config.toml
encoder_arch = "tdnn"
model = "encoder-decoder audio transcriber"
dataset = "short made-up English sentences, spoken by a formant synthesiser in many voices"
train_examples = 26041
n_mels = 40
hop_length = 160
input = "log_mel"
spec_augment = true
win_length = 400
tokenizer = "word"
vocab_size = 155
encoder_norm = "groupnorm"
encoder_activation = "leaky_relu"
encoder_weight_standardization = false
encoder_depths = [12]
encoder_kernel_size = 5
encoder_stem = "single"
encoder_widths = [192]
fusion = "prefix"
label_smoothing = 0.05
decoder_width = 192
decoder_layers = 12
decoder_norm = "layernorm"
decoder_norm_position = "pre"
decoder_activation = "gelu"
decoder_mlp_ratio = 6
decoder_head_dim = 64
decoder_fused_qkv = true
decoder_bias = "all"
decoder_qk_norm = false
decoder_layer_scale_init = 0.1
decoder_parallel_block = false
decoder_inner_norm = false
decoder_drop_path = 0.15
decoder_positions = "learned"
decoder_prefix_bidirectional = true
decoder_connector = "linear"
decoder_tie_embeddings = false
init = "xavier_uniform"
residual_init = "none"
optimizer = "soap"
beta2 = 0.95
lr = 0.0023
beta1 = 0.95
shampoo_beta = 0.95
eps = 1e-08
precondition_frequency = 16
max_precond_dim = 512
one_sided = false
adamw_lr_other_params = 0.0014
ema_decay = 0.99
steps = 13700
batch_size = 128
epochs = 67.3
lr_schedule = "cosine"
final_lr_fraction = 0
warmup_steps = 2740
weight_decay = 0.3
adamw_weight_decay_other_params = 0
Rows from block 7 of the audio encoder of a small encoder-decoder audio transcriber, named by matrix and row number. Each number is 50 + 15 x the weight over its row's rms, rounded and kept within 0 to 99. All counts start at 0.
Before each channel's rows are labels from the 100 clips, of 14976, where the channel reaches its highest value: "responds to" is what is common among them. Only what is clearly more common there than usual is listed. The data: short made-up English sentences, spoken by a formant synthesiser in many voices.
# conv: pointwise conv (encoder.blocks.7.conv.weight, 192x192x1), inputs 64-127

responds to: /ð/; "the"
conv.149:46 53 58 73 55 60 45 20 54 18 54 59 44 57 30 66 64 58 32 46 30 50 49 49 49 68 33 49 62 38 41 06 37 29 65 27 69 51 40 57 44 14 43 51 65 31 62 43 69 55 29 48 44 46 37 48 34 68 43 36 36 46 56 53

responds to: /g/
conv.92:46 58 46 56 65 80 44 22 46 49 50 54 40 46 59 52 49 28 56 54 32 27 49 35 48 60 64 52 87 31 35 66 28 44 53 47 39 40 53 68 61 59 59 29 12 83 62 52 53 44 37 66 43 55 45 43 63 38 54 42 37 55 34 69

responds to: /w/; number of words: 4; sentence kind: question; "where"
conv.37:39 34 72 71 64 29 20 65 56 42 67 62 32 81 32 52 62 35 31 79 28 35 90 30 71 56 49 45 69 69 40 52 72 56 39 65 22 35 35 55 46 74 45 52 51 71 47 51 51 59 71 37 64 40 88 60 34 27 41 56 18 36 50 27

responds to: /eɪ/; number of words: 4; "where"
conv.4:39 39 36 41 59 25 54 62 50 87 42 42 30 64 76 37 47 37 57 51 35 68 53 53 23 46 40 36 32 63 81 51 57 38 50 61 46 77 56 32 68 22 25 60 38 70 17 49 59 46 56 25 52 62 77 51 32 73 37 40 51 43 48 52

responds to: /ɹ/; "is"; "ran"
conv.191:56 49 36 63 59 35 39 44 37 51 73 60 61 39 31 74 51 64 48 44 72 44 29 26 51 52 22 55 50 32 44 30 42 28 50 70 28 63 68 59 44 55 38 54 51 62 42 42 49 36 52 57 39 34 45 24 50 42 57 62 54 47 39 45

responds to: /d/; /ɔ/; "door"; "dog"
conv.146:44 61 35 64 53 62 47 49 52 59 39 57 38 44 45 38 68 62 43 46 71 40 69 49 47 61 55 42 44 44 56 65 52 25 37 55 32 57 21 73 29 26 40 41 29 73 57 54 29 54 59 98 33 48 48 59 46 53 57 47 38 26 36 66

responds to: /ð/; number of words: 4; "the"
conv.23:43 40 48 47 54 64 44 46 42 52 32 43 03 57 43 62 87 53 51 64 28 50 59 57 39 65 58 39 47 49 39 60 41 33 59 37 43 53 66 33 52 53 41 52 46 36 36 40 72 64 42 50 44 54 41 58 51 57 36 48 39 87 32 58

responds to: /eɪ/; reverberation
conv.80:47 78 43 45 62 47 58 40 43 43 60 53 43 53 32 33 56 50 56 37 52 57 45 45 38 59 55 49 68 27 50 99 59 41 62 57 49 58 63 72 47 48 47 42 43 59 42 41 56 67 45 68 54 37 43 29 58 47 45 61 26 45 30 54

responds to: /eɪ/; sentence kind: question; "where"; pink noise
conv.158:38 31 50 26 75 51 48 50 59 37 26 58 59 24 37 57 52 39 68 28 27 46 43 46 68 42 46 24 33 40 46 55 23 49 66 76 60 52 57 20 44 39 44 37 81 73 05 60 80 50 78 54 13 41 42 24 52 47 52 26 58 37 57 50

responds to: /h/; number of words: 4; sentence kind: question; "his"
conv.137:38 23 62 57 42 52 35 50 48 78 76 46 38 68 42 44 36 28 53 45 72 68 54 42 29 48 50 35 61 43 40 55 29 50 59 47 57 80 45 37 48 63 38 52 79 90 33 51 35 52 49 38 43 64 32 40 60 47 29 32 67 37 37 80

responds to: /eɪ/; number of words: 3; pink noise
conv.29:59 41 66 18 46 44 95 46 48 45 93 46 66 75 56 51 29 31 53 38 36 26 30 66 37 54 51 29 33 70 40 71 23 52 40 55 41 50 31 39 41 37 24 40 56 62 42 53 32 59 60 46 42 29 62 18 65 57 34 50 48 44 39 61

responds to: /ə/; /z/; /w/; "was"
conv.6:51 32 39 47 02 42 54 48 53 64 29 60 78 46 45 52 43 40 49 61 59 63 46 60 54 56 25 20 47 54 63 84 37 61 65 37 64 51 59 60 42 00 28 30 36 23 71 55 56 33 58 65 52 41 51 39 61 34 80 39 56 53 43 53

responds to: /w/; number of words: 4; "where"; "was"
conv.39:52 52 59 46 11 61 36 43 47 61 41 37 32 40 37 54 45 39 51 50 65 49 34 43 78 45 39 50 52 56 50 65 30 55 59 48 40 50 38 62 25 56 76 40 38 53 51 42 63 19 46 56 37 49 41 45 27 52 66 70 76 50 57 66

responds to: /ɛ/; /v/; "every"; number of words: 4
conv.125:62 67 50 81 31 49 37 42 46 48 53 45 26 41 57 51 46 40 41 58 52 32 37 52 72 46 86 65 40 54 31 52 69 59 69 63 56 54 25 51 17 57 90 47 52 40 29 61 43 65 39 54 58 86 59 51 41 41 52 43 48 80 48 50

responds to: /ʃ/; number of words: 4; "shoe"
conv.144:58 17 39 63 63 29 35 42 61 37 45 56 54 71 49 51 53 44 14 49 50 58 42 65 41 51 53 72 71 32 35 59 36 72 60 49 57 42 03 38 53 28 47 67 50 53 38 44 76 38 58 43 50 29 50 54 28 38 46 28 49 35 81 53

responds to: /ɝ/; number of words: 4; "her"
conv.169:36 63 63 66 61 34 54 33 53 47 68 64 38 42 56 30 54 56 47 68 17 40 49 52 55 56 63 35 45 50 37 50 63 59 29 48 67 16 38 36 46 70 44 40 51 45 57 69 44 53 38 66 61 36 58 42 41 30 55 45 47 59 40 40

responds to: /h/; "her"; sentence kind: request; "me"
conv.127:64 43 51 43 39 51 44 36 46 54 60 29 35 35 47 77 13 54 34 25 34 46 32 61 33 48 29 41 51 64 37 32 43 51 49 27 99 59 52 39 36 39 35 60 32 70 50 36 51 54 36 50 52 32 49 55 37 43 57 50 50 46 40 85

responds to: /g/
conv.119:38 67 36 42 33 39 50 60 57 41 47 53 15 45 53 50 58 58 56 32 32 58 36 72 59 50 49 39 45 45 69 27 21 38 36 48 43 47 38 58 21 37 72 75 29 53 41 71 58 35 44 45 38 46 45 40 43 34 84 58 43 65 27 48

responds to: /ʃ/; /ʊ/; "who"; "pushed"
conv.186:58 92 42 64 55 45 47 38 74 27 65 43 33 49 36 52 48 48 47 51 39 30 41 34 64 25 68 72 40 60 55 55 33 62 40 55 33 64 48 56 47 39 41 57 77 39 33 67 62 51 57 32 55 45 51 33 28 61 50 41 54 32 61 27

responds to: /ɑ/; /z/; number of words: 5; "not"
conv.116:66 31 40 37 46 53 61 50 66 52 60 62 46 62 63 37 56 52 43 83 61 45 60 38 48 57 32 60 27 67 84 63 36 63 47 41 19 53 86 73 40 96 41 48 56 50 34 32 50 22 36 37 49 56 63 45 48 62 62 34 64 41 57 43

responds to: /z/; /w/; number of words: 4; "was"
conv.152:37 35 46 16 56 42 45 42 45 44 34 25 32 43 23 50 51 60 28 41 36 59 43 43 42 47 33 58 40 58 13 27 31 57 41 48 46 42 59 42 28 54 45 14 53 22 39 72 49 40 32 21 50 58 57 29 62 84 28 56 72 45 41 64

responds to: number of words: 4
conv.96:47 53 43 46 37 39 31 62 66 67 28 49 37 60 43 41 52 57 61 44 42 61 65 55 39 51 77 67 43 42 70 41 99 30 40 37 30 48 88 43 39 27 19 51 47 63 25 50 46 49 64 49 74 56 63 45 38 65 45 55 43 64 57 56

responds to: /d/
conv.34:76 50 32 59 54 61 51 59 31 19 42 54 35 64 45 47 31 32 65 36 52 46 38 29 63 54 64 52 37 52 38 78 68 45 15 43 51 36 57 61 42 32 67 54 42 36 29 40 60 46 58 63 45 63 45 53 27 63 51 33 46 36 43 42

responds to: /j/; "is"; "was"; "key"
conv.132:38 19 27 33 40 51 23 47 45 80 58 27 30 65 33 64 39 60 46 47 47 36 36 87 54 58 73 49 56 64 31 40 43 41 44 62 34 43 50 35 44 68 34 48 65 65 60 47 09 42 75 78 40 52 58 43 27 62 52 46 73 39 45 42

responds to: "every"
conv.13:78 35 44 82 63 71 56 48 41 46 44 44 48 48 63 60 20 54 43 67 45 55 33 52 87 43 27 38 28 39 46 58 60 36 30 31 46 18 39 51 54 65 63 45 72 60 65 50 52 47 68 36 47 48 59 34 57 80 64 65 79 57 46 63

responds to: /w/; "is"; sentence kind: question; "where"
conv.30:72 34 53 50 73 09 41 54 36 73 54 20 90 41 30 63 41 55 29 56 60 76 42 48 55 61 55 61 48 53 68 48 48 67 47 65 40 48 65 30 69 37 41 53 74 41 12 26 50 44 60 44 49 76 77 47 45 30 54 43 51 71 53 42

responds to: /ʊ/; /ʌ/
conv.103:36 49 71 44 46 35 44 36 33 37 60 84 45 68 42 34 48 20 44 34 30 44 67 57 61 79 33 61 35 48 49 47 47 47 34 57 74 53 82 70 47 71 18 53 57 55 43 85 72 20 39 09 35 26 37 56 43 20 64 54 68 31 72 31

responds to: /ɔ/; number of words: 4; /dʒ/; "orange"
conv.14:56 40 49 45 35 41 47 57 57 54 70 40 49 74 55 59 50 59 43 27 54 74 41 65 41 44 48 57 68 27 37 37 32 65 35 56 39 27 32 53 61 69 23 55 27 48 45 41 62 84 57 81 78 70 36 42 25 51 53 36 47 31 43 47

responds to: /ə/; sentence kind: question; number of words: 4; "a"
conv.19:32 45 43 40 36 40 16 37 40 41 60 25 62 52 43 61 21 60 20 49 49 63 48 57 93 58 31 42 63 59 56 52 46 55 64 39 42 55 48 59 36 46 55 45 39 56 53 63 32 22 57 40 35 60 57 56 37 51 49 51 21 60 75 29

responds to: /ə/; "was"; /w/; number of words: 4
conv.68:36 68 37 37 54 73 76 28 50 68 58 49 73 66 36 52 26 32 60 67 59 53 39 52 65 56 20 33 57 46 71 46 23 63 51 39 49 50 42 67 49 41 71 53 49 31 49 93 38 81 51 67 62 57 27 48 46 63 58 53 50 45 40 98

responds to: /ɝ/; number of words: 4; "her"; "letter"
conv.12:58 55 56 43 73 43 58 62 44 07 75 41 44 57 54 34 67 42 29 54 43 40 28 49 39 43 29 15 56 54 29 47 38 68 56 57 46 43 14 53 38 59 23 39 46 15 62 69 53 46 57 63 56 61 71 45 61 50 64 74 60 41 73 60

responds to: number of words: 4; "is"
conv.73:65 56 66 23 70 81 28 44 60 53 77 10 38 66 41 31 42 62 21 15 37 65 62 25 59 51 33 34 65 64 45 46 44 52 60 30 41 28 58 49 68 53 23 42 32 66 45 59 55 57 54 67 51 55 71 58 61 46 58 58 56 50 42 72

responds to: /ɔ/; "who"; "saw"; "lost"
conv.140:39 50 38 22 49 50 32 57 47 50 67 49 43 53 34 20 61 69 59 73 60 41 45 64 25 71 67 55 71 49 50 74 39 51 57 84 71 47 41 40 50 49 43 52 38 71 33 66 30 51 31 64 68 70 42 48 43 55 41 55 48 48 51 26

responds to: number of words: 4; "this"; "is"; "where"
conv.165:35 44 59 33 49 27 56 27 50 81 49 14 52 45 29 35 54 67 65 45 38 65 43 47 62 42 70 66 43 38 46 53 75 47 44 62 91 68 59 36 51 35 52 25 73 53 36 51 86 54 88 45 62 33 48 57 48 79 39 27 40 48 82 19

responds to: sentence kind: request
conv.176:41 59 37 43 42 40 47 61 64 48 61 72 11 67 26 54 41 71 42 56 15 45 36 66 38 47 61 45 70 63 30 32 35 40 55 50 64 75 62 60 25 51 41 54 49 55 34 73 33 49 29 53 58 44 40 26 20 50 43 70 61 41 48 51

responds to: /b/; number of words: 4
conv.113:47 62 62 52 52 43 57 70 19 40 39 33 58 31 48 60 36 63 34 52 64 53 35 18 62 39 49 34 40 30 48 60 41 60 53 85 34 20 55 60 72 46 58 49 56 34 80 51 18 41 47 53 40 42 53 65 37 82 65 57 50 47 31 52

responds to: clipping
conv.28:62 60 53 56 58 55 50 40 75 66 68 67 34 67 46 62 35 39 33 37 42 54 42 80 89 61 43 58 43 62 58 36 43 43 43 47 70 44 40 58 55 61 55 32 62 41 52 81 44 34 30 62 39 55 66 45 67 48 35 40 66 61 37 33

responds to: /ə/; "a"
conv.59:51 66 34 59 55 51 44 62 74 58 75 65 78 32 56 92 43 40 43 63 56 52 58 08 35 43 47 34 54 59 35 57 60 53 38 78 56 50 41 21 21 33 48 50 45 42 44 68 34 53 53 41 73 43 43 28 52 33 43 31 74 26 38 57

responds to: /æ/; /ð/; "that"; sentence kind: question
conv.129:65 62 55 38 52 79 61 51 59 57 79 43 27 71 66 41 39 44 43 73 60 37 63 35 58 59 56 58 52 44 43 66 23 40 24 62 40 56 28 46 44 67 64 56 56 56 39 64 56 74 53 21 62 89 86 60 23 52 56 41 52 36 48 32

responds to: /ɹ/; /ɛ/; /ð/; "there"
conv.11:74 48 45 47 63 49 60 40 58 39 30 40 50 48 25 83 61 45 50 45 41 51 61 68 71 97 99 47 46 61 31 27 73 43 23 37 22 73 73 41 47 23 45 46 42 38 48 41 45 33 56 47 70 43 68 99 62 54 41 26 51 57 74 82

responds to: /z/; /w/; "was"; number of words: 4
conv.153:12 61 34 43 45 17 58 47 47 26 46 31 23 44 50 48 40 50 33 73 62 55 39 24 49 53 36 46 45 47 47 39 56 59 40 73 31 45 60 44 59 52 43 71 66 37 29 42 73 56 48 51 62 35 57 51 24 41 46 50 73 35 37 32

responds to: /eɪ/; "waits"; "he"; number of words: 3
conv.69:38 57 53 57 37 49 55 34 40 52 95 83 42 68 48 65 41 61 55 28 52 41 45 68 32 30 62 39 44 30 40 44 27 57 48 49 38 25 58 55 63 61 52 41 44 65 60 58 58 56 44 28 30 42 26 52 64 45 30 51 25 27 35 74

responds to: /ɝ/; /k/; "works"; number of words: 3
conv.151:23 44 40 47 38 71 55 55 71 50 13 29 38 65 42 24 25 37 35 52 35 59 51 51 34 49 46 65 60 36 62 30 91 26 52 60 49 38 50 37 50 58 66 68 48 43 28 41 56 60 58 29 71 44 67 38 51 50 82 72 66 61 38 32

responds to: /h/; "behind"
conv.85:52 48 32 65 64 68 27 63 32 51 47 48 60 71 26 45 42 36 48 17 43 39 42 59 74 43 58 53 46 42 41 38 42 33 58 53 77 58 53 34 34 76 56 49 31 33 39 37 53 39 42 37 61 35 56 75 59 33 74 52 66 37 34 31

responds to: /aʊ/; "mouse"; "where"
conv.141:61 49 38 64 58 26 51 52 29 68 67 68 47 52 66 22 48 17 62 46 46 60 62 66 46 74 55 49 37 52 57 58 43 44 54 48 56 50 77 65 88 47 45 60 40 58 36 41 74 54 44 30 32 33 43 42 33 48 53 47 57 35 63 48

responds to: /d/; /ð/; number of words: 4; "the"
conv.118:60 46 44 53 57 58 25 71 29 63 46 48 38 52 25 34 45 64 54 79 19 37 61 38 61 55 64 43 42 31 47 38 55 59 62 31 29 59 51 33 51 43 47 69 33 73 39 36 42 47 64 24 44 54 53 39 29 51 45 33 40 34 26 42

responds to: /g/; number of words: 3; "again"; "works"
conv.90:54 55 42 50 62 43 52 28 28 41 52 59 34 27 54 60 78 21 38 44 48 59 65 39 40 47 35 40 69 23 61 23 49 64 36 79 42 51 35 57 59 79 61 38 73 44 39 53 57 52 43 56 61 50 72 46 41 68 37 43 46 17 40 44

responds to: /g/; "again"; number of words: 3; /ŋ/
conv.58:31 58 43 73 64 31 46 58 59 74 46 49 48 43 54 33 60 20 44 50 57 42 22 40 46 85 59 64 68 51 41 30 32 60 52 55 86 79 57 06 23 48 36 45 45 53 51 49 45 44 53 41 49 30 79 43 57 47 70 43 59 62 57 45

responds to: /z/; "is"; sentence kind: question; "where"
conv.178:47 33 37 69 60 28 63 30 46 47 42 59 47 55 46 78 47 46 82 41 21 57 59 68 94 34 59 44 83 52 48 29 33 55 31 67 48 56 49 47 16 66 70 49 49 64 58 62 57 45 30 44 37 69 46 46 35 33 58 39 59 48 22 65

responds to: /aʊ/; /ɝ/; "our"; number of words: 4
conv.3:40 43 49 62 46 73 48 40 32 36 41 58 58 47 42 40 43 46 60 44 50 43 29 54 56 35 99 27 54 55 85 47 64 49 53 32 34 88 42 28 58 39 13 55 51 26 44 52 41 11 41 83 49 99 45 30 70 54 49 52 53 76 40 70

responds to: /b/
conv.93:33 90 14 27 43 43 40 31 33 31 57 27 31 41 40 46 41 42 64 66 52 23 52 53 42 47 33 47 45 72 63 32 49 51 59 49 45 66 56 76 35 48 51 41 49 26 35 59 73 27 74 33 45 46 58 56 20 61 55 38 55 49 49 57

responds to: /ə/; /w/; sentence kind: question; "was"
conv.175:42 46 70 43 81 46 66 54 61 17 23 54 75 48 57 50 61 36 40 54 48 10 27 46 31 30 45 41 69 55 46 70 34 44 61 45 42 76 62 76 39 51 64 47 39 22 40 48 53 39 60 52 61 23 39 43 40 58 60 27 45 38 53 66

responds to: /f/; "laughed"; "was"
conv.74:52 42 47 40 57 40 45 69 61 58 16 58 30 52 47 61 58 42 53 42 61 48 32 35 52 51 59 61 26 41 50 37 49 45 80 61 75 71 44 52 56 35 44 66 55 38 35 29 57 65 42 23 50 38 46 38 63 63 74 33 50 32 29 36

responds to: number of words: 4; /f/; /ʃ/; "fish"
conv.179:37 32 48 55 49 50 65 24 68 33 48 52 15 52 79 72 54 65 44 60 17 40 48 60 57 39 46 72 51 37 42 28 34 36 50 43 38 44 44 36 43 34 60 42 75 69 58 60 62 42 64 33 60 51 53 56 73 58 31 24 66 39 42 39

responds to: reverberation; number of words: 3
conv.166:35 76 63 50 58 43 46 66 29 23 26 40 78 45 60 29 45 52 34 56 72 38 10 60 32 00 24 39 40 71 41 08 41 47 71 54 34 69 43 47 42 43 55 52 41 35 64 37 86 47 61 41 46 46 41 42 50 31 46 44 26 91 23 31

responds to: /ə/; "a"; reverberation; "is"
conv.159:29 56 59 71 49 65 71 80 43 60 28 41 38 57 36 64 74 53 56 55 18 36 47 62 39 38 68 52 67 49 28 42 78 63 39 30 30 47 61 56 50 57 49 53 56 53 42 50 60 34 48 22 74 45 63 63 63 61 48 53 39 52 63 56

responds to: /ɛ/; "there"; "his"; "where"
conv.112:72 46 70 22 51 51 43 78 47 56 21 48 39 41 25 60 44 41 47 69 28 49 76 59 43 76 81 19 48 34 47 53 24 51 61 64 68 65 53 42 46 46 40 59 22 46 15 58 29 41 30 56 47 53 46 84 58 59 08 31 44 52 47 28

responds to: /w/; sentence kind: question; "where"; number of words: 4
conv.135:68 51 52 91 10 31 36 51 53 44 49 58 37 66 50 39 41 39 18 68 26 54 91 78 34 46 51 44 70 32 56 57 62 72 72 72 20 66 61 24 47 53 56 52 47 73 56 45 48 43 52 55 48 60 72 69 42 63 23 42 47 53 34 72

responds to: /ɑ/; number of words: 4
conv.83:52 52 70 26 50 68 51 59 58 47 48 48 44 36 39 59 67 32 67 38 72 25 37 24 53 59 59 45 57 71 34 61 54 64 56 14 47 13 57 71 47 38 38 48 54 55 44 39 62 47 70 39 81 69 51 41 50 65 43 50 78 23 71 64

responds to: /ð/; /ə/; "the"; sentence kind: request
conv.130:65 48 43 53 48 45 37 21 56 45 47 69 29 49 32 36 55 52 47 50 40 48 36 45 60 47 68 29 07 61 46 61 47 37 95 38 32 59 43 53 38 65 44 46 68 50 25 59 43 54 35 50 57 67 47 58 68 36 53 39 45 44 40 60

responds to: /ɛ/; sentence kind: question; number of words: 4; "is"
conv.60:64 41 66 99 47 47 48 46 60 32 61 21 41 62 39 46 20 47 35 42 41 43 32 49 52 43 58 38 71 40 77 38 41 58 49 28 26 62 50 47 40 62 38 50 48 59 33 40 61 69 37 45 35 65 37 45 55 36 68 70 62 39 45 34

responds to: /w/; /z/; number of words: 4; "was"
conv.101:10 54 25 28 51 35 42 59 43 51 56 36 51 32 57 48 35 53 32 60 35 72 47 63 30 64 54 40 62 44 49 21 57 53 28 47 35 76 60 48 79 90 40 49 66 65 50 30 42 41 34 25 46 53 32 69 40 54 35 50 49 43 42 88

responds to: /z/; /w/; sentence kind: question; "where"
conv.114:49 50 46 46 39 19 85 46 48 22 45 45 47 50 51 54 48 32 57 30 59 45 58 19 31 46 77 30 25 51 27 20 20 34 75 45 55 29 16 42 27 39 43 65 50 50 51 35 52 26 61 31 58 38 77 69 26 40 45 54 37 49 31 63

responds to: /oʊ/; /s/; /i/; "slowly"
conv.138:74 43 33 20 60 32 51 53 36 50 44 26 49 44 42 25 47 34 47 56 40 18 35 52 31 77 67 42 42 52 42 99 41 34 58 34 59 46 37 44 46 57 47 39 51 58 78 45 47 74 61 56 39 18 34 79 56 90 52 64 53 37 43 66

responds to: /ɪ/; /z/; number of words: 4; "is"
conv.65:46 55 72 71 64 47 71 45 26 76 65 47 47 53 16 23 58 23 63 26 45 39 40 58 55 56 47 69 20 65 49 46 50 45 65 61 64 41 70 69 35 25 49 42 52 86 50 14 71 42 19 46 34 60 40 86 56 38 22 35 30 33 76 39

responds to: /w/; number of words: 4; "is"; sentence kind: question
conv.45:48 54 59 42 62 40 68 70 46 45 62 65 57 71 26 65 41 34 53 56 62 70 36 65 70 49 45 32 42 58 83 72 21 42 76 77 52 61 45 41 61 70 44 81 52 56 66 59 32 21 38 67 57 55 74 76 62 56 62 49 38 44 36 46

responds to: /ə/; /ð/; "the"
conv.87:43 38 42 30 37 63 36 69 52 72 46 29 26 36 40 56 70 55 58 34 59 51 28 31 56 68 64 34 14 45 62 45 61 60 99 54 48 63 35 43 40 63 29 41 49 62 29 39 68 52 31 45 57 59 45 40 68 33 58 39 29 37 47 40

responds to: /ɛ/; "is"; "where"; "very"
conv.24:69 52 38 79 54 61 69 54 32 54 30 40 45 39 12 54 60 44 55 40 63 22 47 37 10 39 23 61 43 58 58 28 34 48 56 22 49 54 58 42 44 66 25 31 05 69 36 48 66 59 30 42 46 67 74 64 39 55 63 50 54 57 37 62

responds to: /z/; sentence kind: question; number of words: 4; "where"
conv.123:39 66 34 74 72 41 56 47 61 65 58 22 30 70 65 53 66 54 27 48 56 34 48 29 85 42 52 56 33 57 37 37 38 35 34 35 52 55 21 44 47 55 30 45 50 58 41 48 56 40 55 62 73 57 55 30 52 20 44 51 79 61 46 59

responds to: /z/; /w/; "was"; "where"
conv.104:58 54 22 45 44 32 40 49 41 49 46 24 54 56 43 26 38 57 53 53 22 56 60 33 37 45 60 19 47 36 62 36 51 38 59 72 41 48 45 59 64 50 40 59 62 37 31 59 69 33 53 24 42 20 66 57 35 52 75 78 71 27 71 57

responds to: /ð/; "the"
conv.63:47 55 34 41 63 39 30 58 61 68 47 66 39 49 60 43 56 64 56 27 66 58 32 22 54 74 32 48 50 65 49 25 43 32 51 66 57 50 64 46 48 30 45 67 56 41 43 43 48 59 58 41 58 51 28 61 46 46 38 72 63 47 47 62

responds to: /ɑ/; "not"
conv.86:41 53 43 24 41 68 53 55 53 76 64 72 58 60 61 34 67 67 55 50 48 48 54 43 49 26 45 91 68 48 52 36 58 42 58 49 56 69 76 67 27 62 84 55 24 39 40 36 54 18 48 24 50 65 46 34 54 50 67 53 33 64 61 69

responds to: sentence kind: request; "me"; "bring"; "show"
conv.84:09 38 54 63 57 38 39 74 44 53 48 40 64 65 71 22 54 60 67 80 76 52 48 81 51 30 30 54 57 59 55 42 46 36 59 54 48 60 78 60 35 76 37 56 47 51 60 42 44 23 63 61 53 64 42 33 54 59 03 51 55 53 39 55

responds to: /z/; "is"; sentence kind: question; "where"
conv.49:62 44 48 86 48 34 37 46 34 64 78 45 49 67 40 33 44 40 45 54 61 72 31 50 64 68 39 55 63 22 78 30 33 56 57 44 45 36 49 25 26 70 54 44 58 51 34 58 72 70 78 63 48 53 43 69 53 42 52 45 74 49 66 32

responds to: reverberation; number of words: 3
conv.124:65 62 75 76 00 41 60 58 62 47 53 26 35 35 35 40 45 39 45 27 22 54 63 30 37 51 55 26 51 32 72 58 44 48 46 25 32 54 38 32 64 40 44 73 58 53 64 48 56 49 47 85 52 60 48 61 32 41 40 45 23 34 34 57

responds to: /æ/; /t/; /ð/; "that"
conv.41:52 65 55 46 44 52 37 55 56 65 57 57 88 33 37 26 70 64 53 41 41 45 36 45 50 53 26 45 73 43 62 69 50 33 44 51 56 46 40 68 59 60 38 47 87 15 65 51 25 48 65 72 38 78 49 47 48 58 29 38 66 99 18 47

responds to: /f/; number of words: 4; "phone"; "feather"
conv.117:49 37 33 52 43 49 44 45 63 49 76 46 73 37 57 55 52 52 42 49 48 44 39 35 69 43 55 99 22 68 31 24 39 27 60 58 39 57 51 56 67 31 57 74 69 49 42 46 68 35 45 48 53 50 52 57 51 51 38 28 38 62 36 56

responds to: /h/; /ɝ/; "her"; number of words: 4
conv.82:52 35 36 50 44 69 24 38 49 57 47 56 36 56 63 70 29 30 58 43 49 25 35 68 49 49 67 23 35 49 62 52 71 33 48 37 79 71 48 39 37 69 61 55 51 54 28 21 37 69 67 35 36 39 35 30 59 38 74 57 48 58 36 57